Weights of a small image classifier.
Training: normuon at rate 0.011, 9700 steps, batches of 384, held-out accuracy 100%.
Data: trained on rendered roads seen from a driver's seat, with toy cars, trees and houses, 51.4 epochs.
Rows from block 5 of a small image classifier, named by matrix and row number. Rows with one number within an expert belong to one neuron, the router's apart. Each number is 128 + 32 x the weight over its row's rms, rounded and kept within 0 to 255. All counts start at 0. Numbers have three digits each. After the name is the row's rms in percent of the matrix's.
After each expert's rows are labels from the 100 images, of 14848, where the router gives the expert most weight on average: "peak on" is the class under the peak. Only what is clearly more common there than usual is listed. The data: rendered roads seen from a driver's seat, with toy cars, trees and houses. In brackets: how many of the 100.
# router: router (model.blocks.5.mlp.router.weight, 8x128, trained with AdamW), inputs 0-127
# up: expert up (model.blocks.5.mlp.up, 8x64x128), inputs 0-127
# down: expert down (model.blocks.5.mlp.down, 8x128x64, transposed), outputs 0-127

# expert 0
router.0 102:110072203153122132084036157087152114169099091111123167181165147069117125174123109152116129125123122103178122118055108104143074168113142184141119125141114102183085132149100109107138157088090151160177155078127129142106173186132104103116104179091082122171137132123116163113106162123100076122147140085069166116146120119127075069112094159107100167124146118126198179119123100111089108132121
up.16 081:171150137125102104120127153146099148135098094162168172122139109115112184108135083099122148149180162070119130114064142111154094114116122147247134145129167054116061162089116138129104189133127148168106082108102091090093108081112175081180075149095142146094152122111122158134086146134117160134153172144117060188120183086135137188160120109151154141109099161129149119094180141118111126112157
down.16 092:147068145150127121100117110167165136126152188104069105164080070120131206061109137136129090173125043169122162124166156149035087173141126091137147156132134123147134144149099111079110134101152127181141101195131112118093155175128132174187099123153097182147120167178125143095195133087158116121138107137115168150106140198148123146154114139146147169151127164105162075160143139110128115108127
up.17 110:091163079113094060163153133083136125225101115142167157073063137071127146125141062119171165140135145095112159101162140141132083153140115102139188086148107134132095116134137144116131127142147148172149125119117180128210168165137072129101138130139093107153110154138096186120103199179147096152110138111089107135091149112189142097094146132135122142152112129099069127072094151209159132136137
down.17 115:133157111059099104148160115137133095173099131108133121117118226193124088095128165134170162128105161144079144118134100099083150064135167117148121150176143109109131072131128157127133186164156139138111093122177113127116055125161132135091161095117138199117114051136161127077190127140120177130084147061165153131108156164115169129104142121097127075118080160078100134137163113176120158118079
up.18 102:204065141150142135108095107153108140112187191150151124096067170131116109120089159134118119126093138120127159127096111145077115141062122159135134121174113181054139115077123150155111101136108124073136174103139112154131162119126113163150167150145167128161095057128196164163133101097086164064198123141165121129128142176188133084098131105098225110112113119090168138091127133152124142115119
down.18 105:151133165127184088166139118129129129114145143128136187185169119044172083134168070183135160043191062173098196158114172161120138088075108158138155114168116127129168151124029125165120112151118141062110122085136124107124142154130152106168164119161144081129111164118112104132119120137107124123130138186075106142098140123128167115178096141080152120101137141106109167124159160140114094119096
peak on: verge (80)

# expert 5
router.5 091:079113132152119148091208153061072154178124112145131123129133062065140123161144121110121129134105182189170135081174160130157120178125134129070089123130106074104080084136196122164150130099112165140110091158162140073064143139159120057120161118081141173091132110098100165092153160124110178119111143118207140098111174148161071097097119124156139106158136114129114106136142150132138159146099
up.16 090:136159188108120142139102137070143153054117140117091132125149113113056146102127142160088095160140141093156089155109138134127105139142072079186161121153160122180119142103136177153162162155106146135100191125138078146016115221146082140156168125107089140123136135148148120109131153109139129105110112121131107094172111143078097168159167072127196124151093101148165147131144085064083123113097
down.16 093:137112133162111080152116120147106116159119145115149122093141122117142149134113128139130149105167133139125148154040176176129143065067196110141179076097089133131067148154138132112131074180158097145096128126139116089173108151125108151155108122167091114150081164052157139136142131123132099108122132162221135175122066129167057135113112138086085133128113076144211124138090090078119114104065
up.17 086:093083131148176124131120134092175160141133149125171072122133128077126112092152075112112115056052108164083086182139128138180184147127144107144106169103115219136116119178141120087118160134160108167122124129090091112128142120117127134096100116165131124130171165127114105161156153115089180160168136127155169151087108164102197197156118149051154099083075113167113142148126148116111052138131
down.17 086:072095096080092167130104119159167194108113115086115128230165127115123178162133204098120169171061117078191080135146091141129070130132109166130116134143144118106080155105094150137143087163132124120167086101138125102123115146076120139126118129125163091134104147100098176189111136105148111106083110169128111155141074097113199136158140095145172137091145172140111170099159088105097129184124
up.18 098:198115138142142202135068154104087160122102117136120145110114068105119106088146144069112183152115062112124190125142133065123080137164149132136100108117082133122143166129136167095086126149132104211196101108161147130109175189124127143116167064077145149149157142107111124135107050115083093133098152184153125103170131164087167081135133145146163128066177136133129165113115118112143152165126
down.18 098:160124142205151162156149123179040121097156163128053095099161109134128072124069117133100099107148136106134145129164168106107113080108152157121079129140104143155133108153110129128117120112165169080096113137156165106132183159127069098147057087135108167109118089164157116152135145185103108153159180140147226146152144092126117093144067121135074086174165149148163084154131142142134152163109
peak on: verge (58)

# expert 7
router.7 090:057129109103115193095086182157104154132117158210144107106162121084133142078127210186102193128127152115056103113108107124147100143143147143118114138157148129097110131157140159141166113124139138096150140162142149133108108134119078096086128134151112105069141112110082080098109210161111134117161079045100094137139191121136132157106141121141084137140142120120068151150143144196078159122073
up.16 130:135138122087161097138121098171140150150101160137130133131058142134105048149143132113117150145104087074043113155154122092220114139098155146175130129099095164062127196118154086102133131102112130098122145127147126145148160118101012152080123224119116103156093140144137117154113180148118120116213137085126157155142108103146115093118094146128170145155166147098108119160093129127160138107142
down.16 137:110100146129137138165101122141195103145090115147197141093190145121082148152166155120126129162105135171056146108116120085167169110110152170085162178204136159148071148118141139142117140167102108091141150140117000191115120108124125067130097082097150094122128099145199143132140173168131105167118150111148162175076114156157102130138134130084137074134122162122144133140148130115148104111074
up.17 104:135149166131096103161112127162117094147163168128138090121139143087157152102159081136156123033073105122127150145093054104125129134054169096168123152148109126144080148149146133098190193164102103150147104118131166083115155056139091126087109135152099118115199098052111154133124127138182173121110140111172122124140157114111158191187160108099182137139095136138103154115161072126138176165097
down.17 104:123146111129154137166085104124110116108169103114125124066098111124127107132111089153153093125137097137101126143081139187113131154176126155099121103137100118113119160212149122123106137123120130075045129115054169102171123080088173063134096147163105133119096100102137137152026168137103160157145088096089164194160120116107119130137201095061095130111147135168117159149177115087143125173189
up.18 097:119215198088155140114133131073153155072086226122165169126119170138111130149125110183127119121104163151152146174093171148210128116158116184162118111158134131133117156118123114141132116126102063133135036086117135117151071094157106106107069108112189179088078122137140107118066189141112084164106075133146119135148152087137145101149101126132127089128113144097123140113140106110120161151123
down.18 097:147112058154165088104103102125171110159074126151168069124098083169073155110204080157103144147117135149160096148180063140134110161137106134155125156068124152201139124100129188124111153153071127137043122127128114139101091182125095119081130095104142097116152077122066110130120153121177149108148125110148193125191129135153180123092110119111107123105063127119123132127124096094167107128080
peak on: truck (38)

# expert 3
router.3 109:130150111152145157125158144134123090107153144137117091135065163145157116152125098091174141153154150212186140106110105114139131095160147111085117121107082139140159088191090095224114083188178128110083158133107123085147087170099105103178141126110131119110146128165102126146126056148116166073071116112162110140120165060113172127127161160134167133116123106150056091162172072153096162098143
up.16 095:168175084146168100184147052127178136063149101126091113116092117106132116131191093137147140089135112171132134142089128193111096109124104102164189086117082155133116116184127110170101157125155146069112109109119154158110068083089147124086168223128113120127097165150132160127125115132074131122086126140169131087156153164178131085132128121101139102169192153056084149131130163106098160132114
down.16 095:156088117068173105116176110152168120144102116148125128107098135138123084100074130071139118140128165086156130136153133139108125107157126143125153136116150059184138104197127162073151141190145149129105107162192163135140177150180154137135112209145131072036034096132137125111105103164096095142159080123183185167139112127101131125146158138081124157109119108074121125158132108076103095116140
up.17 101:097126151144168160114108189122135133122148136124157114141128138088127171177148104064107127079139167146119104106138109122156091142079165114115063098146105115143122109155125082148165111137140120125249144132105082112124154118085153122089148119078101110214169142157132129186079167143077188046139124075187129075119129143116117143164163141147159161110120153157159180097121069141119107089121
down.17 096:129123103122098118076151131128127106135054112105126135152139118145094169165107117123095098102157005120152151174127187165139133211056148121085153121099117153099124094132064171186107140144151114147120090101150158157074042170139109085133133126144177113106167088140177150126159133118111163145121100113129098118129111091160125146071163101133098143116179159073138106132132113136169134122193
up.18 097:102127115160172094185161140073147085115094085135124130124098153154086129119093116157081145130118129159073151123097128191174089141164147090153190137101116150139131157119223125125085156201133154157104082131113155167129140118146078149147142101119144127150123090135119079201140133170127144144102138111128107134085091091205046161082111090139125107130126142041101130161165079119154139088120
down.18 096:131086127173134147120128130096096121193148196135171130113075117165117097104136065079119120135144094122181087118128122134134153063166136172119171106144135133097114143168133097110189156107107190114106119155137149161095164131142108096143038098151162088091092087157150143156088106188153121121128112163146167121178163160143136056086115107165141157168134130057140105141082168093114179085084
peak on: verge (73)

# expert 2
router.2 136:249160145138138094103153019148074128106140095116098089111129158178113138091078060104136164127126081110144098136167148142108150099095131166160160151162168176123134102101147161122125128166108096133088149130073140169155142083139142130152138131178154151134096119086168137102093091103124110150167135162151114143095069133191182102090124123083179122146112128098110104155141131129150061141158
up.16 098:173092000165117139133074086098221164083107170129104108150162183097177163133140075165106163057116125114121134109126135109065120144109157111181185127120161171132155174142127137133105106145127099137105115089144091104145111117144176134106097149111121135160083119160096096112083179141140125101072148064134066135137139162157115160102138097126124111137122179119160153110133162099136153124152
down.16 095:126169171182079154103152070122118127125143071162108143084124088111089118114154105165087129168090112118157124154110179159080105086127094106129102100165095208142140124118140105156133124099118152099166097134078201095151158097170150098133206106157156125121115158078110131168089133187098157106137093189142150119113189070125128126169142101149101093142091150094104159142103095146204132124076
up.17 096:102124112149098124107101173194144132030160125153119105123171153168119149138105102097140102106111127120171067145171161147146061112118138135133148117118098126132145100195137109210207133129116137154089117101123175138114094131129136067190079090163160116120144075109052143145095140163124141143181112137170147118079131143129101081130122103136134113145155152090099175128055142182164118186099
down.17 093:136132099087104088128090150162164204198116176103058161096182118169072094151155124111114129097165164162121126118111178118110156141113146100152162091158189057150183132170086172151088134149111146114104127154115087088116127076145107097110097129108111132106100078187157128131132134180117141188161097109131158104134103113133158108155120120095071129121137094112126106051171094157153166155082
up.18 086:174119121150088095129166144137104079108119101166107131100137108135142128167144109103152062055094121150164123142134085145120133135130175138189089147113134077084111124103112161174118196186114195151112104153124117075106111123133113152123164148150118141166197152139093119136088143098167145175060166167133035135128151119187148132037168151118101102118102149068121093121125126123094148136185
down.18 087:112157096124148140060119154129118157088070156118096148163170045120137038070121106148156146175116139111123135085143125148117163132116097157115136123141108182114173107076076121142151177075069135153116105089147127122153174119114086136137118133122135107160126119200133165167127204158176112172185103120141169136121156086150080144126127154087128142143143128091142094152059114151182187105170
peak on: truck (39)

# expert 1
router.1 106:163122120139126146136065135168190129166111127138162125173111172152135081124132116145101119090175064069078151131190082150107153084117144087151090100139155131068153169099107142099124156108191094086149146126106163125159117124153202168083180101138123113088086109205119094143176086166098150137126129149092148089105052141099141146134186098116137165117150131116155160133171171079154151141119
up.16 100:171177199087107155126155099161139137168126137196122149122111166127138126149073177139132111096075069152140121114152128056037144094133121139149151082103164199141218137123120139126152107107115125145133171102152049118146138162131112143140186106114133111154127126083152083109100110086084115126121099150158144123108105137101121094049095181097132142127180161115140147107102167131108148196110
down.16 097:118147084117159154059096115089174162142079065158144108065118103147107109121165154115134123091147171100107089127143148126120141235141070149126164163166129137092161139170138130098111133190096078121145130158111091038120152140144112119113198131137149066100092114103040158110144054133119126138124152105122108111128136123156148103131087158170168138102152155183106160125115097111175142132104
up.17 088:119148160128110114079063133113186073204120153122059142125098123094137123100091100082156151104115160118179142132151153146162157179092137107114078092137108117086118131136186112135089143189097092099102196114128161137137117178126100146142200087104153166115165110132148229144091067110149150113096122149091143155098147107121111110123122172145113111164096108151145191134129155082055140123134
down.17 094:147162146166110155121133139092082130091192138108118133156177116117067148119098164117083162142100105151069157121168131140075039120118097120190120089095173114169159216135127140152185163129133076101169140146075174058092145123137134117153106101130109137114144163167136098117100135062117127120144178159151095119143122135157123083131130082074124149144133129163133118133123185180181090153186
up.18 084:193159144089105132143136157107137105081142037109090135079133108122137137138141157130121119072112090175093115118142143154173088123145111159070100152173107194160135150126140104153160127126083156125135136138167074127090167116106110140216096132201110074127089123080091138139092087156078124146143143151193155099173086165143178095127198132154143142111165112128148159134072084169147137123097
down.18 089:119178168057081134127156138172109182144132193115176093124071068185124155164126140127087172177143149122071139103146151096113100167142138140130176119092110144155157136132118134157093195145141118144124154100125096141096132080156122140133184177133074151092089166078137198143077129154108169149112162145134133112109165130119122179147067137129147085141106137068094200168124116114156065129114
peak on: truck (68)